python train.py --n_mels=64 --activation="relu" --channel_attention="eca" --widths=[128, 192, 288] --beta2=0.999 --warmup_steps=940
Rows from block 8, named by matrix and row number. Rows with one number belong to one channel. Each number is 128 + 24 x the weight over its row's rms, rounded and kept within 0 to 255. All counts start at 0. After the name is the row's rms in percent of the matrix's.
# convs0: first width-7 conv (model.blocks.8.convs.0.weight, 192x192x7), inputs 169-181, a 7 kernel for each
# convs1: second width-7 conv (model.blocks.8.convs.1.weight, 192x192x7, transposed), outputs 169-181, a 7 kernel for each
convs0.28 106 [149 159 149 142 116 133 133  86 118 120 126 143  81  99  69 132 125 127  72  98 109 110 142 146 151 162 150 136 121 109 103 114 113 113 134 154 154 106 125 160 175 160  90 160 140 131 138 141 143 129 132 106 107 159 136 155 178 138 157 138 145 121 109  84 114 113 109 116 122 120  82 107 167 123 102 111 104 108 117 132 136 143 146 108 157 140 157 121 157 126 128]
convs1.28 103 [130 118 130 104 137 120 129 128 164 169 124  85 140 113 143 133 100 109 127  91 107  93 121 110 129  90 106  98 118 148 159 148 127 155 115 104 131 144 174 205 206 155 121 136 117 124 123 135 137  77  92 138 163 103 148 166  76  58  69  87 142  99  85 160 132 109 107 136  82 103  78  70  97 127 135 113 103 155 137 127 180 112 101 135 113 160 129 111 186 148 165]
convs0.29 097 [ 85  97 121 119  93 104  96 105 139 141 119  91 109 103  85 141 101 107 106 130  98 100 122 131 106  74  86  61 110 122 118 118  87 113  47  89  99 120  91 108 118  79 104 123 125 119  86 100  68 161 113 139 138 108 124  79 139 107 128 132  89  67  60 162 121 143 161 118 115  86 128 123 148 135 109 125 115 122 112 160 165 142  78  97 144 126 157 136  91 126 126]
convs1.29 093 [112 127 154 137 115  99 119 152 135 151 132 118 134 101 136 123 126  79  75 144 149 130 152 104  90 128 101 117 144 115 143 119 126 140  98 139 129 116 148 174 166 182 144 162 144 155 139 130 120  92 103 128 132 148 169 200 137 131 144 136 113 112 126 140 132 112 141 133 134  91  95  82 158 148 125 115 106 126  23  73 150 145 144 160 120 142 178 140 143 124 148]
convs0.30 104 [141 152 114 165 132 122 109 110 162 120 104 122 139 117 129 112  96 119 129 140 144 135 159 149 153 146 130 141  99 132 137 142 147 154 135 133 147 163 131 156 152 143 120 133 136 144 140 137 128  98 134 139 168 134 147 170 128 169  95 174  94 176 128 121 130  66 164 102 143 127 119 104  10 123 118 117 128 137 100  99 154 102 208 122 103 157  69 188  96 153 133]
convs1.30 107 [105 108 106 112 131 128 106 165  86  83  96 111 106 103  80  63  97 147 120 132 151 106  97 155 109 116 144 121 139 103 142  98 123  96 128 145 136 127  92 122 143 149 137 139 131 129 151 150 155 135 136 137  80 113 159 139  78  99  95 142 155 143 115 128 123 123 144 122  88 111 109 105 145 175 143 154 116 133 122 111  94  88  77 135 134 122  99 168 182 144 101]
convs0.31 107 [126 147  78 109  92 110  79 132 100 131 114 122  68 106 114 108 141 119  55 106 160  96 110 119  97 107 115 118 140 137 122 117 148 132 137 103 163 112 113 112 130 109 120 120 117 115  95 117 127 156 143 131  65 164  99 117 149 114  81 107 111 118 135 151 155 129 136 114  89  98 163 155 130 113  83 137 125 129 128 118 148  89  92 114 136 133 115 113 117  84 117]
convs1.31 108 [127 125 115 142 166 118 135 154 133 108 101 158 133 129  97 161 124 100 130 113 129  91 175 144  99 125 101  68 152 109 153 129 147 130 130 117 175 163 106 112 138 123 131 126 130 145 154 120 109  84 139 163 122 104 151 137 130 137  83  97 134  82  96 151 139  93 136 151 135 130 136 103  85 138 137 110 142 161  92 147 130  89 140 202 101 120  97 110 153 102 109]
convs0.32 107 [109 129 100 108 101  92 123 134 113 145 154  93 132 129 118 114 155 153 138  87  96  89  83  94 115 138 104 117 117 130 147  90  95 115 120 102 121 120 115 106  99 154 121 105 139 148 148 117 122 135 147  92 118  67 120 152 121 144 114  90  65  83 110 136 159 142 102 135  55 139 174 141 158 139 105  65 130 153 148  81 117 109 117  90 123 115 107 128  63 116 148]
convs1.32 109 [117 119 135 120  94  87 115  89 113 123 126 130 112 147 107 130 117  90 126 108  88 127 142 118 141 123 131 108  94 128 121 154 144 137 103 138 119 129 146 180 178 136 135 117 157 144 158 124 131 140  97  68 130 146 157 126 132 116 144 126 122 103  97 147 160 143 113  98  78  98 136 154 126 125  99  99  89 144 135 145 149 142 164 153 129 201 175 111 110 128 145]
convs0.33 115 [120 117 123 114 103 114 113 133 125 133 126 116 122 132 100 112 123  95 120 106  87 156 135 130 117 102 110 109 152 148 156 143 164 162 148 121 135 119 105  99 109 134 166 145 137 110 101 109 113 162 129 132 106 110 134 171 132 139 142 155 126 124 130 136 116 125 120 106 104 134 124 122 125 138 121 138  82 106 110 127 138 129 128 123 139 121 139 149 141 130 126]
convs1.33 107 [123 132 120 124 109  91 100 155 112 148 163 150 167 137 130 142 132 133 119 145 145 142 152 126 150 129 117 101 130 136 148 145 156 162 154 140 138 143 130 135 130 154 144 129 123 118 120 112  98 136 107  89 112 116 135 164 141 139 128 124 107 111 103 130 131 125 126 135 117 124 170 146 104 138 130 153 156  93 103  86 120 126 123 135 122 118 150 126 112  94 139]
convs0.34 109 [137 136 132 123 121 128 129  93 100  86 175 124 120 150 115 134 143 118  58  66 130 132 129 113 131 111 112 130 105  87  95  93 111 124 127 129 112 131 167 153 115 116 115 132 152 129 119 116  96 143 152  97 144 155 121 118 143 140 142 104  57 105 156 125 151 152 145  76 101 104 155 161 144  99  32 104 123 136 168  97  71 127 126 117  94 116 100 117 110 100 112]
convs1.34 109 [107 123 107 131 110 122 128 107 109 138 154 134 133 152  91  78  95 116 154 156 141 141 125 132 144 131 115 124 132 130 146 145 147 146 141 130 154 146 169 158 141 138 116 123 143 151 144 132 125 145 143 146 171 170 133 120 134 105  87  85  93 113 109 146 137 127 114  98 110 129 113 111  84 101 111 118 122 112 129 168 165 163 168 147 121 146 179 229 137 125 152]
convs0.35 099 [140  95 111 113 128 117  91 150 114 123 166 130 173  83 156 171 157 142 118 121  87 141 153 171 173 153 134 143 112 128 130 116 112 155 148  96 104  55 121 134 156 141 113 120 133 135 134 105 121 155 167 122 167 108 164 163 202 142 114 120 134 107  81 139 143 159 146 143  97  78 144 147 156 145 126  57  46 128 103 114 116 101 136 132 130 105 106 148 123 111  86]
convs1.35 094 [137 134 124 149 149 132 131 182 107  73  94 133 155 102 129 103 108 128 192 137 132  63  74  91 144 137 165 148 128 119 140 105 113 142 123 127 163 169 117  61  84 122 131 130 134 157 154 140 132 116 160 189 142 105 111 134 125 112  90 102 109 119 130 102  89 102 131 158 145  96 135 134 111  98 140 111 162 106 122 112 133 156 156 166 139 147 101  91 118  94 102]
convs0.36 094 [105 122 125  98 113  79  83 120 154 113 138 141 130 144 143 137 104 147 132 128  83 122 126 132 139 127 139 103 149 150 150 142 120 111 112 110 100 102 120 122  89 100 153 156 139 155 142 136 102 123 145 143 148 108 108  98  81  84  91 120  62  56  60 137 132 130 137 106 112  78 125 109 125 108 113  98  48  90  96 114 108 138 128 152 111  92  92 116 120  91  91]
convs1.36 093 [165 140 139 110 124 134 147 126 147 146 150 148 134 129 120 120 139 144 137 144 143 100 124  91 107 125 108 120  87 122  94  93 107 100 110  97  94  92  98 167 126 136 120 134 121 148 130 135 123 141 130 136 150 180 177 186 182 161 149 125 143 139 149 185 166 167 137  90  86  80 185 184 180 181 134 131 124 117 127 130 132 144 180 184 155 129 120 118 120 122 143]
convs0.37 098 [137 107 142 112 105 116 116 165 146 163 130 163 116 110 128 146 152 155 144 148 157 136 121 155 132 148 132 144 164 145 132 122 158 110 136  98 136  60 174 112 123 131 131 134 131 146 145 137 141 155 112 189 118 163 132 140 167 116 172  98 168 119 115 186  88 162 129 132 137 131 149  76 131 145 131 163 164 140 106 161 129 148 138 143 147  70 150 102 126 134 119]
convs1.37 098 [112 122 123 120 143 111 136 159 134 134 112 141 173 147 159 106 106 134 152 122 156 133 130 135 135  99 121 111 130 145 139 140 113 131  93 140 129 125 106  85 117 119 115 127 126 112 114 120 138 132  99 120  95  73  98 110 107 116 107 130 133 144 136 134 118 129 148 122 146 150 129 115 142 126 152 191 163 124 132 113 114 155 110  87 131 116 123 106 110  98 180]
convs0.38 090 [151 138 134 140 138 156 169 137 109 159 105 188 141 130 105 106 108 132 140 103 129 136 123 129 124 129 123 117 148 158 133 152 147 147 148 102  77  73 106 120 121  78 117 131 123 132 118 126 113 137 129 182 129 153 156 143  81  94 102  98  90 105  94 147 143 129 134 159 137 103 122 149 147 138 152 121  74 133 139 166 126 158 168 163 158 134 164 135 155 135 128]
convs1.38 093 [131 110 139 127 143 139 140 138 111  96 101  95 123 101  91 118 109 115 144 143 142 137 135 138 179 148 111 142 118 138  90 121 115  82  99 128 143 178 158 127 125 152 134 139 126 137 129 129 130 104 145 143 125 111 139 145 131 127 160 134 158 151 140 155 106 126 108 144 129 129 143 164 165 156 120 153 107 131 163 110  93  99 125 176 116 126 161 151 148 176 162]
convs0.39 089 [136 137 101 108  91 115  96 107 146  83 115 118  90  92 116 119 132 146 111  85 116 108  88  84 118  97 100 127 114 120 115 128 137 124 116  89 135 104  97 132 141 139 107 105  90 136 113 115 132 108 155 105  94 105 172 151 132 121  95  75 107  85  75 111 144 107 175  84 151 109 119 135 139 120  91 111 138 137 109  87 134 123 162 113 143 146 127 146 158 148 140]
convs1.39 084 [118 120 129 167 117 131 154 130 210 133  96 154 118 152 156 145  82 126 105 111 142 139 137 116  85 124 104 117 175 111 125  99 164 177 114 113 141  91  67 136 166 130 131 133 107 106 104 109  91 102 154 160 114 126 159 137 123  94 106 137 132 131  92 132  95  95 178 123 129 125 112  93 130 148 126 142 130 135  75 129 127 109 174 148 101 110 131 148 140 123 135]
convs0.40 099 [145 137 113 124 157 112 109 108 165 111 112 112 164 114 145 124 159 116 106 133 115 116 119 107 127 142 129 120 111 115 122 111 128 142 147  92 102 132 113 123 149 127 123 120 111 118 106 126 121  89 153 135 160 148 127 161  93 111 117 131 133  88 117 120 139 136 109 189 121  75 128 139 131 131 140 113  89 131 101  99 155 149 118 156 146 145 137 159 165  96  68]
convs1.40 101 [130 117 117 117 118 116 132  79 108  63 105 114  78 136 138 132 138 117  92 152 186 141 151 148 151 151 119 142 110  95 133 102 129 126  99 152 138 123 120 158 124  92 126 122 128 123 127 120 119 107 132 102 106 142 131 130 162 147 126 135 121 139 145 144  70 139 125 128 106 148 136 173 113 139 132 100 151 115 137 126 156 135 188 137 147 137 172 143  96  91 120]
convs0.41 086 [122 129 152 160 160 165 164 113 121  71  98 128  92  84  94 103 107 125 151 123 115 103 104 112 129 111 117 115 155 143 133 142 134 142 139  88 105 110 112  88  54  56 125 121 140 137 126 117  98 133 158 162 128 115 121 131 100  27  42  88  92  92 150 132 115 163 145 127 102 126 132 141 154 171 136 122 103  87 103 131  82 105 106  85 127 132 124 119 117 128 158]
convs1.41 084 [140 139 134 138 128 125 126  91 109 126 118 123 166 143 120 128 132 145 174 141 135 166 186 188 163 157 140 111 133 119 118  87  98 108 116 122 115 100 143 138 123 155 107 115  99 138 119 133 115 137 130 155 139 157 103 140  92  98 133 104  92  95  91 161 158 139 127  78 100 150 150 141 121  95  90  82 107 120 103 155 120 155 148  97 140 134 119  99 112 142 155]
convs0.42 105 [130  94 124 146 152 129 107 104 120 152 109 109 114 127 141 141  69  78 100 100  95 156 146 151 131 145 138 140  77  58  78 102 135 148 157 169 165 175 143 121 109  78 156 127 125 142 123 124 128  87 126 169 119 145 142 178 130 104 158 148 120 118 114  91 115 130 108 130 100 125 171 145 119 111 124 121 110 135 135 116 110 161 122 130 136 114 128 113 148 148 152]
convs1.42 122 [124 115 151 122 124 143 146 125 124 144 166 169 153 133 120 126 128 129 140 139 119  78  92  77  95 121 160 141  51 102 147 190 221 206 198  96  70 118 154 130 116 121 113 114 122 112 111 106 122 127 112 137 130 133 129 150 129 126 146 144 139 158 171 123 110 135 121 102 135 118 126 139 129  85  64  56 107  84  92  86  94 155 105 105 141 118 130 136 102 104  89]
convs0.43 103 [127 127 134  79 128 148 135 137  96  59 168 116 142 107 134 147 149  99 108 111 115 139 140 129 105 134 123 126 154 147 151 152 169 131 139 144 110  73 145 130  99 109 158 155 150 128 140 115 103 144 156 113 118 129 114 123 145  95 120  75 136 116  93 132 124 121  78 149 134  87 116 146 146 110 123 149 124  70  85 148 129 108 110  95 111 122 119 119 147 146 136]
convs1.43 100 [178 113 117 126 151 130 121 140 170 144 144 180 172 142 112 121 102 145 169 112 146  99 110 141 134 124 103 100 130 127 163 134 133 148 118  86 130 183 159 118 118 160 119 117 112 138 134 117 136 137 119 144 116 127 127 145 158 112 108 138 160 118 128 135 113  93 145 128 156 149 145  98 109 118 117  94 141 122 111 159 128  93  75 141 105 119  98 155 172  93 104]
convs0.44 107 [142 110 101 115 112 130 126 116 119 129 118 126 135 138 138 155 114 121 172 137 142 158 141 147 155 153 136 149  77 103  80  79  90 115 114  96 124 158 179 170 163 203 113 109 104 122 112 105 108 113 107 121 112 108 144 156 144 127 141 149 136 137 122 107 104 113 102  69  95 124 133 125 131  93  70  75  97 152 135 110 109 146 161 116 109 134 153 136 113 127 125]
convs1.44 095 [120  87  79 106 100  91 129 108 110 124 123 110 126 104 123 109  79 145 113  58 105 174 181 154 168 124 146 119 129 124 121 118  81 103  97  58  73  96 132 112 133 134 106 112 118 111 121 125 110 130 163 169 149 160 162 159  98  94  92 110  99  87 121 156 149  98 112 126  92 122  97 108 108 102 109 131 171 148 144 158 110 140 115 104  77  65  82 121 131 130 132]
convs0.45 096 [132 121 130 109 121 127 127 110 130 135 152 115 119 146 108 116  94 121 106 111 117 117 127 120 114 101 109 112 184 160 131 143 130 136 131 144 176 211 217 154 128 123 117 124 130 137 122 123 110 164 212 212 181 132 106 145  98  98  99 143 138 142 115  93 136 147 130 138 142 130 116 151 173 109 108 123 134 140 136 166 140 121 127 144 104  94 102  94  86 105 128]
convs1.45 098 [140 150 145 150 156 153 138 112 106 127 127 129 127 130  90 108 132 190 186 163 176 102 113 137 168 175 148 105  97  82 140 142 158 146 137 102  57  44  60  60  83 108 133 133 124 119 117 119 107 139 112  87  97 115 119 168 147 150 150 140 128 116 105 117 157 177 154 116 119  87 163 168 163 128  92  73 101 142 123 129  76 103 106 143 151 152 145 131 115 102 105]
convs0.46 105 [135 137 125 142  87 122 127 111 140 138 130 147 146 135 170 182 160 145 147 119 107 143 157 150 151 150 121 106 108 138 136 141 167 147 146 145 153 174 154 107  96 114 167 155 155 152 140 133 103  76  94 117 115 132 144 161 155 173 140 139 103 101 126 108 110 107  97  88 111 120 168 156 134 122 109  96  99 142 133 114 164 182 188 168 151 148 103 113 112 135 156]
convs1.46 110 [102 103 122 105 118 119 119 145 120 140 168 115  98 108 111 110 111 122 112 103 113 139 115 117 138 134 130 140 122 107 141 140 147 164 196 147 145 127  97  96 106 103 149 144 133 132 123 123 109 149 144 118 108 147 128 114 132 122 116 122  96 111 114 118  98 134 113 114 126  93 125 132 131 150 172 164 134 108  99 106  96  83 100 144 136 111 131 129 141 161 150]
convs0.47 117 [121 103 128 174 104 133 144 130  73 163 151 116 113 116 121 177  92  18 135 121 149 120 122 116  85 105 121 101 129 151 122 119 134 115 118 111  79  95 145 128 139 110 129 153 129 108 119 145 129 131 100 145 162  83 123  92 121  97 153 160  85 108 100 116 133 124 102 126 125  93 129 148  94  87 124 146 132 112  84 116 112  93 104 105 113  88 112 163  76 130 125]
convs1.47 123 [133 169 124 112  96 134 127 138 123  98  64 129 154 130 102 115  84  77  42 116 125 121  86  64 124 134 123  99 136  97 124 115 161 140 109 131 129 117 127 114 117 145 148 138 140 124 109 129 136 128 124 135 176 164 138 144 129 128  95  58 100 119 110  90 142 100 133 110 169  90 114 136 125 116  83  85  88 134 131 142 121 101 110 109 131 142 122  53 115 128 130]
convs0.48 103 [144 124 115 121 128 137 121 129 128 136 127 122 159 132  82 115 110 106  86  90  81 139 124 121 108 105 110 119  67  89  97  97  90 107 130 247 246 228 172 128 104  77 109 107 113 119 119 103 103 114 128 123 113 111 130 136 139 132 114 130 124 117 124 147 108 116 112 131 117 114  74  85 135 137 143 119  91 128 134 163 120  71  34  11  98  84 106 123 111 115 132]
convs1.48 124 [121 115 118 103  92  80  93 156 139 127 135 165 155 135 113 126 106 122 136 130 135 173 173 155 149 148 169 162 143 152 163 141 141 135 127 183 173 150 109  59  63  76 130 124 125 120 132 136 132 132 127 111  93  81  98 128 108 118 128 113  86  98  87  90  91 111 145 162 144 117 126 117 103  78  84  81  85 157 182 184 186 193 164 133 132 114 101  98  97  88 107]
convs0.49 096 [108 115  86 108 127 119 102 102 101 125 121 132 103 110 148 167 161 174 101 108 136 164 150 161 134 144 136 123 147 112  85  92  95  66 103  94  81 131 146 109  93  98 152 161 139 123 130 118 128 107 135 146 140 165 110  72 142 143  98 117 121 128 109 125 126 147 147 131 141 116 118 124 139 116 116 116 116 137 152 120 139  88  97  94 133 145 126 138 188 150 110]
convs1.49 092 [ 90 125 125 118 104 107 114 132 114 195 213 173 128 149 129 118 110  78  79 106 131 144 107 102 128 152 106 129 143 125 145 141 158 144 135 147 125 116 103 128 138 104 128 117 121 141 146 138 140 144 179 103  94 120 144 127 108  77 123 120  72  79 119  82 138 132 115 108 100 101  90  67  80  76  97  77  98 115 136 205 104 121 127 130  70  62  90 132 128 115 125]
convs0.50 094 [126 107  86 144 127 130 134  95 138  99  91  78 162 116 111 114 119 155 151  74  64 115 126 126 125 125 113 114 130 135 126 124 136 135 130  88  74 113  84  87 102 157 121 132 126 140 125 140 127 113 117 103  70  95 164 146 113  88  81 142 117 185 112 112 117 110 129 115 145 109 128 113 100  96  98 113 130 133 135 117 156 145 179 153 146 162 125 160 132 182 180]
convs1.50 095 [125 103 124 141 142 113 131 158 139 196 187 164 165 131 160 133 171 127 107  84 121  95 114  85  85  98 105 103 148 169 131 131 140 139 122 148 149 115 126 160 156 168 120 112 124 138 121 122 111 144 114  80 101 122 151 141 156 119 119 184 129 122 127 175 131 148 140 108  48  78 150 105 127 135 134 109  85 131 100  93  97  85 131 109 133 123 110 151 126 107 123]
convs0.51 087 [116 101 118  67  88  84 129 128 157  92 129 143  99 127 120 124 120 147 141  97 119 128 117 104 129 137 120 121 113 114 117 144 145 138 133 123 127 101 109 114 118 147 114 109 107 140 121 103 108 130 173  91 131 140 140 174  88 132 126 125 111  54 110 101 145 114 145 154 137 116  88 107 112 131 149 144 142 133 101 128 139 129 124 112 127 109  89 133 140 109 125]
convs1.51 090 [108 108 118 123 118 128 118 127 174 134 120 167 135 111 159 156 115 113 123 143 142 114 125 119 131 146 115 136 178 119 135 130 186 128 200 112 131  96  86  99 148 126 137 134 124  99 112 110 112 103 135 127 159 129 161 120 110 112 103 103 120 102 111 128 115 108 121 148 142 115 118  98 111 119 155 161 144 163 165 145 143 161 148 124  88  83  94 106  99 119 103]
convs0.52 103 [136 142 140 114 145 131 147 113  94  85 126 117 130  78 150 143  75 112 104 115 125 144 134 127 134 114 126 128 117 131 123 160 131 116 114 104 129 139 142 106 125  80 125 112 107 108  90 103 119 144 123 138 138 144 139 121  83 148 102 106 154 133  88 110  98  97  97 106 101 133  63 111 147 131  97 123 125 133 156 158 118  48  77 112  93 128 143 171 159 115  34]
convs1.52 095 [139 113  93 119 144 144 121  87 117 105 130 119 119 148 162 143 142 141 135 129 120 139 170 168 121 147 157 132 138 139 129  99 139 120 115 118 122 104 154 156  93  92 126 137 131 116 130 145 145 112 140 151 127 115 140  90 121 139  91  91 176 130 126 125 110  96 142 130 131 149 205 123 108  50  91 125 166 205 130 124 122 109 108  98 112 106  92 113 130  90 136]
convs0.53 097 [131 109  89 156 161 141 124 117 158 128 148 107 122 122 136 129 118 129 119 127 113 118  99  83  89  97  78  81 151 167 160  98  70 111 129 137 113  73  80  91 105 104 112 100  95  96 106 106 106 102 106 116 121  99  81 122 122 112  99 180 162 131 119 162 120 155 120 107  95 108 134 117 112 104 115 117 131 144 159 142 127 113 143 121  98  88  78 128 128 123 121]
convs1.53 108 [119 112 106 130 144 135 138 154 158 180 179 140 141 129 110 117 118 104 143 148 120 124 113 101 120 107 105 139 133 111 130 125  75  74 129 107 116 128 138 151 115 116 185 194 179 177 158 131 138 137 116 106 139 169 139 130 108  69  89  98 117 136 112 129 135 168  88 115 130 122 119 121 130 156 148 129 103 144 103 128 108  98  87 119 129 131 129 121 108 150 131]
convs0.54 102 [134 130 141 128 133 105  85 145 128  81 130 116 159 131 115  98 124 130 113 140 141 118 107 102 112 112 125 126 147 125 135 118 103 128 134  42  84  70 114 150 161 129 129 126 128 128 127 116 127 128 150  90 117 103 123 126 123 120 121 120 128  42  46 117 139 110 105 121 113 117 107 119 117 125 120 122 124 128 118 141 149 106 132 144 152 154 139 139 137 118 100]
convs1.54 099 [132 125 126 134 134 133 142 108 107  81  82 119 106 115  84  96 111 105 116 142 194 108 157 155 135 151 153 128 142 130 107  91 110  99  91 170 167 156 125 126 112  95 130 146 149 138 118 142 126 133 166 177 160 152 130 128 102  96  72  79 101  60 113 122  74  91 119 151 149 158 126 129 135 139 125 118 130 170 133 104 127 161 205 207 143 149 119 126 131  95 134]
convs0.55 102 [123 135 110 117  82 127 100 112 141 136 150 129  96 111 111 134 122  77 101 117 166 123 143 154 122 128 149 124 128 127 113 116 150 131 133 143 120 110 140 124 102  83 142 161 152 145 120 147 116 168 140 142  94 133  96 115 148 149 140 154  95 133 116 125 132 169 121  75 153 113 144 145 133  92  38 125 137 103  83  82  92 116 131 132  96 132 143  93 103  99 138]
convs1.55 103 [103 113 134 116 127 108 123 155 137  99  81  93 113 102 142 156 142 119 105 108 150 120 140 124 124 135 124 133 169 143 123 133 117 103 117 117 178 176 130  85  83 101 120 132 139 130 128 139 120  76 139 140 145 113 131 132 115 121 117 131 161 115 108 130 107 120 105 148 156 135  85 139 132 150 140 120 122 148 123 136 161 135 143 170 101 116 119 105 134 106  92]
convs0.56 090 [118 135 139 126 125 138 115 154 156 124 145 114 109 109 127 112 106 109 117 127 124 132 139 133 128 122 126 127 151 169 171 161 134 120 121 151 136 132 145 132 115 112 106 119 106 119 124 133 137 125 140 141 114 105  84  74  92  77 117 143 123 140 110 135 138 158 132 138 141 112 128 121 115 110 133 136 139 124 133 133 108 105  85 100  62  76 106 104 110 116  95]
convs1.56 088 [106 111 112 130 131 127 129 142 127 151 125 116 132 160 119 114 110 136 136 108 122 125 122 103 120 116 114 114 195 168 140 133 101 116 119 133 131 140 131 114  88 100 169 161 153 139 133 125 127 110 114 106 131 123 105 120  92  95  79  81  78  95  69 131 152 142 109 130 148 121 131 125 150 143 143 143 126 101 107 143 129 108 105  94 132 108 104 115 132 132 138]
convs0.57 096 [166 129 110 120 134 136 125 108 120 150 120 139 123 113  83 108 110  92 127  97 103 129 149 123 137 120 136 125 120 136 161 153 124 140 143 124 102 137 120 169 139 130 145 135 132 146 138 144 149 187 105 108 156 133 132 127 129 114 115 118 127 149 135 170 152  93 123 142 141 126  86 148 133 135 134 103  89 188 122 109 126 140 126 183 142 138 143 143 142 130  84]
convs1.57 089 [149 133 131 157 133 102 126 145 127 196 152 115 150 128 156 184 176 169 141 151 138 148 138 137 135 131  87 117 104 101 151 121 128 158  94 147 106  55  97 145 144 109 117 119 124 125 114 104 107 173  97  67 114  98 144 114 147 130 132 155 122 125 166 113 151 119 148 133 119 135 130 114 116 111  77 150 166  83  99 103  71 115 140 138 107 130 147 141 146 100  84]
convs0.58 093 [136 146 155 107 140 149 154 117 114  97 150 151  99 117 154 120 103 167 119  93 170 129 113 119 117 110 114 127 123 138  94 126 131 129 137 160 157 150 152 125 108 152 144 130 134 102 110 117 123 125 127 123 120 160  97  98 109 129 139  92 154 116  64 113  96 129  56 115 166 120 128 108 135 137 118 154 136  84 126 101 103 113 102 146 111 112 150 153 141 119  71]
convs1.58 095 [129 119 111 129 115 125 138  78  93 123 116  73 133 133 143 120 106 119 133 124 136 156 139 166 140 125 157 115 128 156 133 122 143 120  68 123 126  99 159 142 104 103 131 118 142 127 144 132 141 146 149 141  95 114 137 104 124 148 141 126 119 122 123 154 108  92 198 111  97 182 139 105 165  95 124 126 164 104  82 141 144 158 117 115 118 133 112 139 134 120 136]
convs0.59 094 [115 114 115 114 120 118 117 138 124 106 118 129 137 103  89 114 134 137 132  96  78 126 120 113 129 128 134 111 130 132 121 112 119 119 115 143 122 130 118  95 131 149 145 131 124 121 124 116 113 160 156 161 136 126 155 106 132 131 147 157 198 165 128 138 132 112 103 119 122  87 111 135 121  83  97  84  87 126 125 120 133 130 114  94 141 113 106 130 167 151 105]
convs1.59 080 [151 161 152 167 154 157 149 122  99  81 135 115 117 138 104 148 125 140 147 176 162  63  83 100 119 130 129 123  62  64  54  56  82 133 129 120 109  87 132 139 130 114 138 131 125 133 120 128 130 156 179 156 138 176 128 136 148 101 123 138 151 155 153 115 116 121 124 121 172 119 138 144 151 133 150 179 137 112 127 142 128  85 102 144 141  80  94  97  98 131 143]
convs0.60 101 [ 74 100 103 121  87 110 100 120 115 103 174 104 128 119 151 132 130 129  83 108  92 144 132 118 137 112 101 104  88  79  93 106 119 128 116 113 102 107  84  84  84 117 106 113 110 119  94  84  78 138 104  84 133 103 113  97 123 111 106 116  99 128 136 123 155 126 132 104 112 119 118 150 133 105  69  63 110 146 134 121 118 102  79 142 139 121 102 122  99 127 125]
convs1.60 094 [ 99 135 111 131 111 114 116 148 130 133 127 136 122 112 108 144  91 109  95 126 149  98  84  65 104 137  79 109 142  85  89 101 121 122 124 152 146 155 142 123 117 142 137 131 142 156 144 108  92 115 140 136 163 151 139 182 149 128 121 129 142 137 104 123 108 124 126 114 145 121 134 135 112 125 148 158 141 123 107 142 104 122 147 128 168 174 169 127 134 145 152]
convs0.61 090 [124  96  88  96 101  86 101 106 152 122 133 120 123 123 110 144 157 146 123  82 128 133 115 114 136 150 129 112 103 113 121 144 113 117  94 144 129 125 128 140 119 125 131 105  93 112 112 119 108  98 138 131 148 137 151 116  83 119  92 119  89 113 111 115 137 117  72 108 106 110 175 118  90  68  71  88 111 122 101  65  81 132 179 147 136  99  65 131 123 127 125]
convs1.61 092 [133 133 157 124 128 120 154  96 106  61  95  92  76 145 137 127 117  86 117 158 136 149 135 116 162 123 127 135 121  85  97 136  87 109 110 120 110  89 114 176 109  76 136 128 143 138 154 138 142 133 169 117 153 178 138 131 131  92 104 128  82 127 144 108 111 125 106 126 118 150 116 113 130 137  92 114 116 132 189 160 133 113 222 183 109 106 153 118  99  78  73]
convs0.62 098 [128 146 103 108 122 144 104 105 137  93 135 154 150 128 153 135 128 132 164 132 122 113 129 112 138 135 136 140 115 139 112 122 141 117 113  36 123 112 127  88 113 101  97 126 108 132 123 118 149  61 108 107  92 128 113 125 136 143  53  75 124 150 110 143 119  74 149 143 161 159 143 170 113 109 143 138 155 141 109 110 117 119 188 134 120 167 104  95 128 154 134]
convs1.62 092 [138 125 153 136 150 126 100  99  95 105 103  96  74 119 110 130  98 131 109 111 110  74 118 122 145 146 135 136 127 128 129 149 122 134 161 148 109 118 130 162 147 148 113 132 117 139 137 129 102 127 152  92 152 114 163 160 109 110 132 133 132 124  93 140 128 170 117 137  98  84 126 133 131 191 123 138 150 123 112  82 153 133 134 147 127 107 106 115  97 111 136]
convs0.63 096 [116  97 128 110 133 139 122 130 145 141 104 144 136 124 101  59  48  82 124 124 126 128 117 120 115 117 117 118 159 149 134 132 133 121 150 156 144 119 133 125 130 128 137 135 146 154 143 145 148 133 149 168 128 154 114 139 137  39  96 123 144 134 134 119 111 140 128 129 112 108  78  77 137 157 146 130 111 106 138 129 131 102 126 102 114 126 125 132 145 157 158]
convs1.63 096 [118 118 118 125 128 109 110 121 135 129 156 136 174 157 133 139 147 147 158 128 135 182 180 159 164 122 119 135 179 181 187 135 102 112 149 119 141 138 145 133 121 119 142 124 128 140 138 138 149  96  87 111 144 124 109 139  51  85  99 115  99 106  76 136 154 135 126 109 122 131 146 143 127 133  97  98 116  90 120 159  96 157 124 126 135 138 122 104 142 188 151]
convs0.64 107 [110 144 106 131 102 105 115 151 140 120 164  81 144 133  95  38  96 109  94 102 119 117 113 129 134 127  97 113 136 148 151 117  79  91  89  94 121 106  82 112 100 129 119 106 130 121 101  98  84 138 176 114 136 113 121 166 169 147 154 126  69 138 158 162 147 132 117 137  91 129 178 150 121 115 125 102 127 198 126 132 147  94 121 100 141 141  98 155 116 142 175]
convs1.64 115 [113 146 127 135 122 115 129  65 105 119 103 110  89 106 107 154  99 110 147 134 136 123 123 113 122 134 134  86 114 130 141 117 137 130 100 118 116 159 159 167 160 125 141 138 167 161 154 127 124 158 102 114 139 144 180 179 123 131 156 115 138 112  91 110 157 105 109  99 110  92 114 134  88 124  83  87 104 140 101 161 162 124 129 121 122 190 150 142 135 113 156]
convs0.65 096 [131 116 105 137 116 120 111 108 124 103 110 142 122 147 104 100 105 117 132 121 132 116 106  99 109 117 124  93 115 110 142 131 132 147 156  87  70 133 149 135  80  86  98  90 114 114 115 106  87 124 126 146 142 124 135 128 114 130 115 105  95 101 126 134 150 147 141 147 149 109 114 122 132 132 138 158 146 108 110 121  75 127 130 112 104 126 132 131 141 146 138]
convs1.65 099 [124 135 124 109 100 124 134 139 119 116 151 147 169 135  43  33  77 138 136 144 150 158 141 136 166 128 145 151 140  68  92  93 116 124 116 160 131 140 138 131 120 128 119 122 124 142 134 138 137 151 123 102 136 161 127 115 111  80 112 102  78  98 136 116 120 128 109 136 152 163 137 139 121 115 107 134 139 126 137 140  97 128 117  98 121 126 143 159 112 124 140]